From a checkpoint of a small segmentation model: held-out accuracy 94%.
Rows from block 4 of a small segmentation model, named by matrix and row number. Rows with one number belong to one neuron. Each number is 500 + 50 x the weight over its row's rms, rounded and kept within 0 to 999. All counts start at 0. Numbers have three digits each. After the name is the row's rms in percent of the matrix's.
After each neuron's rows are labels from the 100 images, of 14976, where the neuron reaches its largest size: "responds to" is what is common among them. Only what is clearly more common there than usual is listed. The data: small charts drawn from random numbers.
# gate: MLP gate (model.blocks.4.mlp.gate.weight, 192x48), inputs 0-47
# fc1: MLP up (model.blocks.4.mlp.fc1.weight, 192x48), inputs 0-47
# fc2: MLP down (model.blocks.4.mlp.fc2.weight, 48x192, transposed), outputs 0-47

gate.177 127:489618566522488434605621472569486541468545645489482448528477552503506537530491507515563463480550483558479532523517446496573511441457473496468489
fc1.177 123:546619497493512372527590436555452555542509590491498441479500563533463554524490498495539450461503489517475540480518450510555552392476433465418500
fc2.177 108:498456491516555443440488392414494460500395389480510508457503577472520514456428535428482472544488475532472380478502530508455441545492551464576543
responds to: pie chart; items: eight

gate.126 088:504492499464470530373517465541490542593539432502581495584536593480482444489524508456404537560475566524426414512526477517408535505499514518468429
fc1.126 108:369511525528435548457511414505489469464481469448533509514542459460550442493466552455438471473474515383408460456471433509362508525467497450506497
fc2.126 114:542406457459594566526554473558560460503507501574497486546512481460494613404465555440491538553501539473470500542487552437468430594556476472490430
responds to: pie chart; ring chart

gate.27 086:525527488399536595514420513514485424544486616478493533491467463555535469485483557479524509563499466492534527543601424556605538601508524494540549
fc1.27 107:503532465472553549584582500519482465482565529466569484500469601513518541445466514429552544548545466553613503532511424536564420516527558487586575
fc2.27 076:536507635563465552428399453479490495529444505535435486480513518462490614568583518495439523439496441486521482504494525489527531520572434509436589
responds to: dark theme; horizontal bar chart

gate.65 076:517470430464451472564592510530438493476520607494561504594492543411549460518520495607432572550508532502438492455518575543449458490444544443505471
fc1.65 079:551492493462529530481487420509420480502546476548493497542504497420550537478412441591545467493567465483572506496428590541446380479577525525588466
fc2.65 077:577524478550456552505527528555547447428459572601563558549459471470479494529495492446390422505578520533449454510496433577488487580561470487504562
responds to: dark theme

gate.144 089:639499589510525399466499473482506448582474557506540558537454586518586498570470482481504474544522437504527527449476582490524522390452479529512521
fc1.144 094:629470543512486473502563509401551466608445459546499517509497508468577502453577491504438544448566453616519511485426532537419448507494483505534511
fc2.144 101:529473504579435469489525448551503437432508475519585476451493538483637566455472515540512433494505412492458491511459401475540432611477518552450473
responds to: ring chart

gate.88 107:494622492459561541553534461494510587527471500529426443510541516417428532486593478555568529470530504582473529485554500507541478528616413480499556
fc1.88 114:582618444537592465520438466498459541481436564489440498440503501503547523458539486479533510579540519568455546522529484554503479445646439458486532
fc2.88 106:461398527497442440470495458484509416487526481547498494461475504542552484504423442530460518509593587558525535492524550513519484500679578561506525
responds to: pie chart; ring chart

gate.155 098:459515441524496498559498385523416508457456495462539533453562481504426590447528491506520478487431479486608570489533539406416468511483446391511506
fc1.155 118:536404512540533443435488525464409512512492477592449551573435604526504542507503505466490536521383468453456473575494556464502396508534476431490468
fc2.155 088:544478380545540454455591464526567463436507455459525468538496502423475456474497536554508477485356484574553524412540441536456521499469503512565549
responds to: dark theme; radar chart

gate.152 086:422568556451472597579589483514559441522481573497587397400481504524471488591551513486457500514480479513472533556537519490432498503511467574480551
fc1.152 088:483496507487496495513564496522616531516504514472543507458357540486532358556520479445469589509583552551493545480453468541465529457510555573444470
fc2.152 103:504502445540517519506415522481503621523555522463430519475585484442455506504543466555500560450546575430570515461505534568418506613555556479550545
responds to: dark theme; heat grid

gate.2 155:408527509457526537520491607396452575445514454422563499561488571494538526520504511434521540449571545495465514550471551373536588486486493488499490
fc1.2 169:500461501518472482494506529616531456525435447502453444462512402533501518414472573617492421558439506495529468443500485530466468495518548497525352
fc2.2 121:586481421498498522570482529458452596481553556505519576523513408460398466508537489527476458444410524469499561468530508443490572454404442466470448
responds to: pie chart

gate.167 072:511515510431513501466520554417389478553555438512520452497546445467485533484467580551485544477444504533460594581432550413560483509438541464419437
fc1.167 077:514508523415456458546492468520545509521555572549536526514502474469458476450549447484442418461564458426460397522590580539511480429562597525577516
fc2.167 093:495576516393449486539550464463500532497468499498506540532580512617522425498572493498498588476583490448527470446458525568494504404558598518445458
responds to: ring chart; pie chart

gate.10 090:542598565496497509499521397460640420557495530540553567455464529545526502545484461506493496459452470429500541496535599451567532482527529551418510
fc1.10 105:475524421565615548440497472491476499384457464403479486424483484491538579522460543513502494590475519472487538454502497506481482469455392515614475
fc2.10 104:474597461513474410514451588430499390475538613567467512425414450512499451575464469498487493463547426474500537500528461465493506456521479567472451
responds to: ring chart

gate.180 172:527513497484491539506453575381530530524540442491517522565651513471567500416558446434487567494486512532505460613534506460520429565490496446520484
fc1.180 169:521518498473476553534451588381531543522533427474541504559641492487570490389548446475482537496515524534513461604502465451518427554504482461517488
fc2.180 115:552511524531584621514572520654478457561431526561511490452404439487502509522469459433525522487479482477495470443488544582492544499523539503421512
responds to: pie chart

gate.104 107:420608505575511481559471448518514411486506500456457497434502417544536581467521582530528432509607491455505594430474481484444520482441484543446505
fc1.104 099:575469483479491502481432521376408527465443535526424475484434464535495557506482455563531487411504515453446562475472567480467393441433511417485523
fc2.104 092:488434512466462519508514497554551510496476356554569473545611508494481471431571388545502480504536582516530406560491509540559480515492522451531430
responds to: dark theme; horizontal bar chart

gate.81 096:471615498396485490459486518581532535618561523558493451493498462520534449608438507487496442538575518521496510512523525517419473568450526421450460
fc1.81 103:519463498497463556576472455517506399419451532467575570563457509496473580486524518445485537484382399469580555531497498540523480462517455536545595
fc2.81 115:495521481487510368498450527598518511477553473498467460389453541522469534546529418564581524472453618497484579552544526537419516471507523442487500
responds to: pie chart

gate.151 090:411533514427459567498441439493566473510470497457544550530471418442511422441500604442496436535494434433439494521481442458436400464491479544457497
fc1.151 090:459523485452526459564580469434584448440500520537513509486542542542595481484502488422470396568520418477587513409458502541463512509488405555473551
fc2.151 103:558515460570525527473484472521455555486478489520434516438496516456583485541511500453511439426415400447607534580537478454458532552491479443544621
responds to: dark theme; horizontal bar chart; radar chart